config = dict(
    arch='uvit',
    model='class-conditioned image diffusion model',
    dataset='patchworks of several textures',
    train_examples=36250,
    image_size=32,
    horizontal_flip=True,
    conditioning='class',
    objective='edm',
    cond_dim=128,
    targets=['centre pattern'],
    num_classes=32,
    cond_dropout=0.1,
    norm='rmsnorm',
    norm_position='res_post',
    activation='geglu',
    mlp_ratio=2.67,
    head_dim=32,
    fused_qkv=False,
    qk_norm=True,
    parallel_block=False,
    inner_norm=False,
    drop_path=0.15,
    patch_size=[4, 4],
    layers=6,
    width=320,
    positions='learned',
    init='torch_default',
    optimizer='adamw',
    lr=0.0015,
    beta1=0.9,
    beta2=0.999,
    eps=1e-10,
    grad_clip=5.0,
    steps=11900,
    batch_size=128,
    epochs=42.0,
    lr_schedule='step',
    warmup_steps=2380,
    weight_decay=0.4,
)
Rows from block 3 of a small class-conditioned image diffusion model, named by matrix and row number. Rows with one number belong to one neuron. Each number is 500 + 50 x the weight over its row's rms, rounded and kept within 0 to 999. All counts start at 0. Numbers have three digits each. After the name is the row's rms in percent of the matrix's.
Before each neuron's rows are labels from the 100 images, of 14976 (inputs lightly noised), where the neuron reaches its largest size: "responds to" is what is common among them. Only what is clearly more common there than usual is listed. The data: patchworks of several textures.
# gate: MLP gate (model.blocks.3.mlp.gate.weight, 848x320), inputs 0-159
# fc1: MLP up (model.blocks.3.mlp.fc1.weight, 848x320), inputs 0-159
# fc2: MLP down (model.blocks.3.mlp.fc2.weight, 320x848, transposed), outputs 0-159

responds to: white; red; crosshatched
gate.464 081:580421575535425396511482543524484482600429468550455460497540534411516503545507533436476571472464525412421563419414453459448625473584505414548592497540448530577539537469568433497469501519518507523499554492473518474570498527489531434476536591551466489514486395496523579443492360468496415507498510605533420417498587547490533484597522591439500464627534541524467429500494505645554515492528448514581408495522554486550533423521545554466457504489474474355591426479499536405507499501495462
fc1.464 086:554481509499499409486500581530464533458492501536501521473558537536506540494511615533458499478540418577433479560534475469628500476462553448530431491479545490554463498554472498615501553472536472508519482452516557531543570497433442579428491532580518441567446571475400478533465454528495426460429488506432407633467453466575468467552453522476436503515484584423498491398522569502390450529512541532516464465540460491588489464431487556516492499492464573611467449560565432561497560422529486
fc2.464 092:524499486488527386437495540491503511505461445508523568481503623524507506500472619504508501468563458562453415538520438458638508492432535447467431520426556520564402480551497491599506565463513452531543524501520518498593488402448457652409524470597526425535486554538478436521537442566533408527402481503467469615528454469577465483534493496507446471537514515439482547422440513509451457483452538473532474426547473485605514493425455528502531548476510527616484519567577421567533516479575488

responds to: white; black
gate.136 100:516409481505523602554504522570600466469477521530520551575563492472566514511427501397448516562489502407580454427482507514451474502562477457537525546512435481531515538514441553471495406455465399486501518481474542493455576485465527497499552476511413600476499488464510504389505563445507462495493418480507379552592510429499482440448466573503492483499504501539441532508529557524420382476449547512631471491514573593501530569454552464523463597411514505480513481523514461523474399401526561
fc1.136 107:501515545514520450521537524573498456428499639517403554503474597515495485450555477508466422498342568477477571453519549539370510429414551470517461443596487496556395422466510559523371442540491537458438502408510551439479426594471574469444487505541566587515534390536413550559477570564520465574490573458523478476464441439492540611494434491517395495551438532533466585574473446540481533435415548513553556404613532429505486474469541455528517467487494600514501523436496526547517587516483462
fc2.136 103:474446470540462582534475551501525467505462514435538513561549550553490458599401517435490426582506485510408476474495497503515420575572571497499523507468474520503579493482510438512528457425559447582507494529542453334480663476406523499554584509425475418486485539454519428449520486499431525440468531517498510465535448458474444522495468547613600474512564471544521466595525554503471374478495490570534469521427542486466473539601532520508544541470443461558473426516464539474432412506469527

responds to: white; black; speckled; dotted
gate.236 102:528446410454509440471499402593501459523506499505538490543452567524385476492454377520552500398523464480494511477553490522637487419444463541619468504496497557427517538500532570508550524527511462498456477545516464474477550471465431450548504603521579469533528509452521504510532472512524479548549507448541467485432551554538532535551555555474452532590501525537439467479435564392531519562403492474573504530459450515475433598459486481523541491452548519490567470386503490440502530605517456
fc1.236 101:432499620511464486490540554419611497542452484463503498506529455466538491492471594431496587595363487588413548581540542440517423609509544521426544473412456415564467512426416416484460433496420515432556544468518534586526469481561614521487545457497445539487535478524482490472493478479488610460585524546524498519502461548426540406516461477509516501463515498478559500587551473537530487499544487536486428532547591518469482469507454514426485438490470535509462444581526546485456481373507532
fc2.236 106:493463410465433472461464435448433315533553486547556465558493503492512595475543536448562412397600447435554433476505472562456562508505423532532480528542494557559499470589566441529578474573592493478495512587416528486441437500552504389530502560514539522460471515418439483457556523530773450497441517468521545521555531487511489514482583452521495581468479510487472506467449508457442486556546415468499518591516453521493419505470474480487508449439515492492529538513545519524474540664567505

responds to: yellow
gate.347 089:609426513603515498483479517465457543539561461514549466579516516489540479458460510518501442462519542564505477444515444494465413458497570493496487479552495580508429496445636438645578492488471526529500583537492486536534515514524502490465514501473512441468548567505406451444582435547498446478499454504592472554475486497397486506483461470499461457545462522492449518523448513527498442466444480427534460501385569429537506505490561456493479549614451560431506591581518433523506451402420475
fc1.347 089:553454472528519528485528495452493616497537517453548491420504537556542389543529518548593441459581486473540458487505484554438551454504551544523426415510505586444454460418540462530500456481550561521586496482473449492517497562532476496461505494409468529504581510446522384499568458505463485486441466452545519603465487478519540475410435420496505481500424459504403493576463511449454485444516442471522429574437488391392427481481520516536517604530515546523431514496562448438574467423479491
fc2.347 088:434508509571457544592457462515482649559492526540544518506458486482441449521539511511480527578524527503522481493499483501511513439426521518515489548555542439597483459430523475337448483591545562505503460547523519574554407491506480525433544522482388480491502514485516502489477535520261549489500576476459432445573498514530580560478510433501501462485491516532451468506536441487522543506476533483528558453487519564436543517482479404467569509554391454529649439534510543505492509499549517

responds to: white
gate.207 113:561495490475476424480558417452443523453373487453556528480523518558577519473553471454484399430500542485576500420560541498506515490487599498491506614516543524516592555523501467553433499584468438637517554482455417458509515602453510505430489536456467456516517569539520473495560502517472554508471459480485487544524392581543547457498507494479527464481479457501419491450436470538487544527456529433518484572387520428535571494451379560543494526478613482433533400486519479498557559528545568
fc1.207 095:417493510540534555524560486539451429472455549404382509501490528466531498468558528550461510534538421507541520490580414508524493552520530606487490504519491466470534529432555443535432497512516445514445477527551473449528480497411526491439514479416454507449473542524523445433512495465508537596467487459493404507470538540462440497532475516560490485505485544517593540483474387480484563525382520464568515525445545468518546539474565486530486286429485455568474517475562508587574561545563465
fc2.207 108:563489455496423402482452441479539353527497508503532557486565586544531474513463581509533472568452532465527549498554536475457534476558546535438494593533499497513566549571463506496512476559508491497572493476435516557476520612480506509516491528537447556485473526462537549540563544535731554375489558528568479489562488533606570440491467514434464489501443463455370477490477565531523535565498576512478509468476533470475582451563434483550577604528569597519518422457502429519524485468494589

responds to: crosshatched; scaly
gate.94 103:435450565461525458506471617534529525554624522546532512556516445501451532422550416524517496579390461568486456571359443555447509418520512493480459512473484571465463491526502571472407600486520449497498514496442525578544417555548482571489623534422576521495513413433525493492507424562502519525412495549519490549467460440513493482408513537517532501504404526485426498513413528481589501446460474451510511435584516468463546472558491590536558455409562504454555518483488508499415456559399558
fc1.94 104:450433509510486496462456500610561496492649490408514499475503446499495463582455602603575415548499534519511469466542517524531536503453505534555544472504533472502528484554499488474516535512558427481489519588445464466506463503555510498543465484465515503462538413496564498504521497467473362551520488478529523536494508568570519545506566584513424476525495561484508511525464506505558473489442513477501530465462523497472444522486463397534517488448530533509516543509406482464428418529497554
fc2.94 109:518545463535535464513524485441493542470351497569529492476539555521509512481507405510428570541557542499468487498454401396478431473460494480424501534498419467495455514442489581542435501468446564462491500401636512471424517457499472557514536446493442523560422487559416427517444492528546530471529541566538486544472541430353518477416473531487495408552428429500443490562519473570448558498550508662451535528604420545448576523527489554537444564495460542544547528474590515499519499465547417

responds to: crosshatched; grid
gate.360 086:524504533490495436518529529511498541582398459525453441530463597469596371452487544505495402484483411548586427446432424506461610430476605470543438446580502547510523426467505481605606499533480505523480441444457521445439485597571487444443486503480480533536510347491472447455519471534479553447528587520568457620463430525532622562552577450516506495567525570583430501523416499539555515440538509478593492525427553475455434494504501574501475512518444483510586559539491478413485533417441505
fc1.360 090:386531530526598547630573463577453486432594445542469535599548452452547476500508497586526521444513521545493530574512469504422461525519549505489559478526521405497487477395446512467484439489540474462550446506523544510534514504527479496473506481495501483449536541516414475463566483468536462557470509531575434498525480535408530451378525510453549492524527522483430556475474529431406504406474488465474554521478439489359453516501623552540403487472535503430555458521514521501524549481538501
fc2.360 094:444505476438419485460443487485512333411494526535564524518467491546507447516557551501520499463476444500567474427490466500525588449496496542506630562490583486461498527502530523496432486430537454498456475551479556519472532558457538455552557479482437462568419500399545531529415492519673532447532502496433558535529505538570465520523418504536424465496531432523493451501567482489531498608564368465502446468510505531514522426457543483470440536561411533468530574450488489463532566512581566

responds to: white; rings; striped
gate.308 102:448500479573513530549459457493553546504442478566521548536508465604550494536602499498545580401469538364515550513448593492528511492451408502451544411479547484413595542521534511481490536520531427526540471524445523486536490410497464516601546465440507369494562426441458550516551480452514437477398429497525511467512511538465502477447462454474582579509516421459471461472463453480427523464507557567501555492582500521540597528510433451476446501581449447431487436542443523565461425465438448
fc1.308 117:394464507522509562518513545442535494489471517596517464558490464495545483548530511441567500578575462430443464519558536475480499471465461458496489514473517425498438514435399569477496484419526477512479379443396527490518442443502480479474460499456485486506482507526521542482489539492515572507441550585499568524483520477559494503469540462474523567500577534464559393560488506536561477483477531421504653559518382596584495452492466448513442528469474454530478511523451431510532536524450506
fc2.308 106:547602495463501455529411395515488615490560570515519500447467532511488418494525473410474544405441472501560476531394592425448442531466542453447405414459527488593548577572628579485562493515475500591474458487473466497497510542415443501476523409505470453451455433484541437416431485431454596521472511509472474555491434502526528415602521513434470574518507502582478526596509652502457510427441517548524446464441446569462493500553456600490406479513559564484496525514584571469472501470523537

responds to: white; labyrinth; striped
gate.268 095:530439429450456537438501529531477466479471511420419504549473566574540521535511534366473558491518510654488544501500506434509554516534549336520561552454494437536587537516454480533553414480440447474465456473471456532587468443448587444566415466488486567520497521515483524453503451469530484463546542554465446454564573518490510568564587486518393487579469503467458406558546393700479553545457518529506480571507597464524398533598518522490501518539496549395524445524485547579508504503566495
fc1.268 109:520496560595463445490428434486552485516469475611487554397533477483459475517559500492532532419519499562577436436519368473512502544476458517494498538497508454515492505482474471371475455426487479534482490563511503358461513476562504563529499459515505594525551519573422540446577466611514442556514540449472484510483489461513512511429514551581477496542518435479518486445517470502478464534472466503442476517416459474494446505438526507513587514498422488575549513485530429498462515504519485
fc2.268 107:510475474421464488506567557481553503453458536561475434450534505462611548474458556551496496523511524479453482565472574518403486503479538484559474518562452494574483490466510547523426512562551531442478479540539443546513507502490438563537521431496398434529434479498495518544419580430505423457454507536454523487452490537560542486537545507437522526504538605544571434508407519505530570495543512505542539424535599556487510537587510513539487456538549494422466489485481483435470492395498609

responds to: yellow; purple
gate.618 093:469530466551450497483539513460479534509483469627469538471459519544425437435563515550442513416509495490436435470417477582549521488536507420486523480513490481528513458530618443544554503516463555532501592514434467523538530527526572522477580477516413453410432403519484543495421357550472538447591511456570475494471491591460449494575482437523582494587517517483464516490595459543476525494476560513482501510472559415431506545467527484419558547515466478481595503542516521468497446490437480
fc1.618 085:510517499528515545511407459439533430503554522471463514536603463496474589557489430433465474449339543515551593556554611495557446551548498459539567641513469507504508555565462556487506538543463506507484509455515518550476490535516458475580478438528617432564592544535424550566517549539519449517426459584407507460517555424501508553496502617494418459557464450541568545540497528573497436535503545511575441433471453478570561526506434483572521530497562577413368504472470546594476525462567526
fc2.618 085:395533515470514547532515542430467464458485567590473513459519536521418411485555474553453465447468500492438467487435470531495476496531511473414454452468501523575526421511549534524486544520533542570521528569516469586557458549444529499505563476547445435370450419502491464471488436548543518473564505497482505390503464569451484501562527459432517534480525444478479530495623460517407477492544577500472481478553454481457501555480479460487530507622451539516494459542551580465524429512462492

responds to: yellow
gate.112 108:495482557451525581462501503533472498490526383464555471526561415542507550585605468529489538563494522513543477535475519542394474493482497481461468483519559542528506448520471515538551521476480442425472525486510575429565425514576486557493487526501485516491444485515598462511475500452444459469500534518503498471450414427468496512595525394572584517581565546545569473417459488523535484482472502656548614415524487487407457514460565536504409523527469521471584591475531511546541495502496551
fc1.112 094:632439448454520570499555491520472521468480410536451520473475489475554510596460555504374462449567614407536590503641578490587515534459485530484549427579504457500574475435437461456542445553541526479541467518528424481525546550509534471414482542520381484405482527476611501529512536471438493411532565475534526552518505499426475468543429486515539541456559479504594443453550487493410526508522411470511423546483524483476541616390500386436459514507493550543447441440548558562533531518545451
fc2.112 103:537496597521495531492448546503482549441439475518476520511528417503521445590606492468382502484474559509543518425505577519534481495445457476430443438523569435518531540567413613608471484532414487458516591467551501563535494512546489515473415520480471566522456580503556518528466457465407497334410570482509484519499535468468488507474473508532531480474566499520535486480420497508544491495516429491485493465564548388430499452456466412460513533481431480588530501470535501501443484453474560

responds to: white; black; speckled; labyrinth
gate.367 101:562429552521468510459475491415598455508506451543478543565524465461489519534465407421494491501488506519529380513548491477444551407409490485500517513495422481456538446422551545645540517450538471490481558482472560503490465517520547475503472475525491552456519495461487565442475648515527470525570600588495512572530537459546405547510378449469482488500468598537478554540525495528483494475432539549582512483483494556547504442513579513496503433405529533520553458544557512505508438444541504
fc1.367 106:492474504477477563520551522544479529441518536543419548548462543499490499492526498481518491520309548499570546447556498482381564434388573505550474508593439500508413445479517510576444383547474562445430481422482561401535445550470572533452503530504585574452547395507536555529459586557522420546530510505502538514443434469418436597519456488549455511589502494485449513522399491538450485410449501501576525397536488470484485501471558518493552485423513540526544520527508543532478513509493447
fc2.367 106:485448481474477473588450586482442584559450555431474460440502481534611504401526473581475468503564478548424451561453565501454376506554479511418565419407503485482518507456584502408588547396545481636577599488517432586470493461541539488483519447518485450590454475490467514485527491527304545440516554419463478588581419483537464513492423535468515489499523443507508498467600478488564481486464553496514489500570515491456485516501487444535424514539479570527450511539460542473505597509490538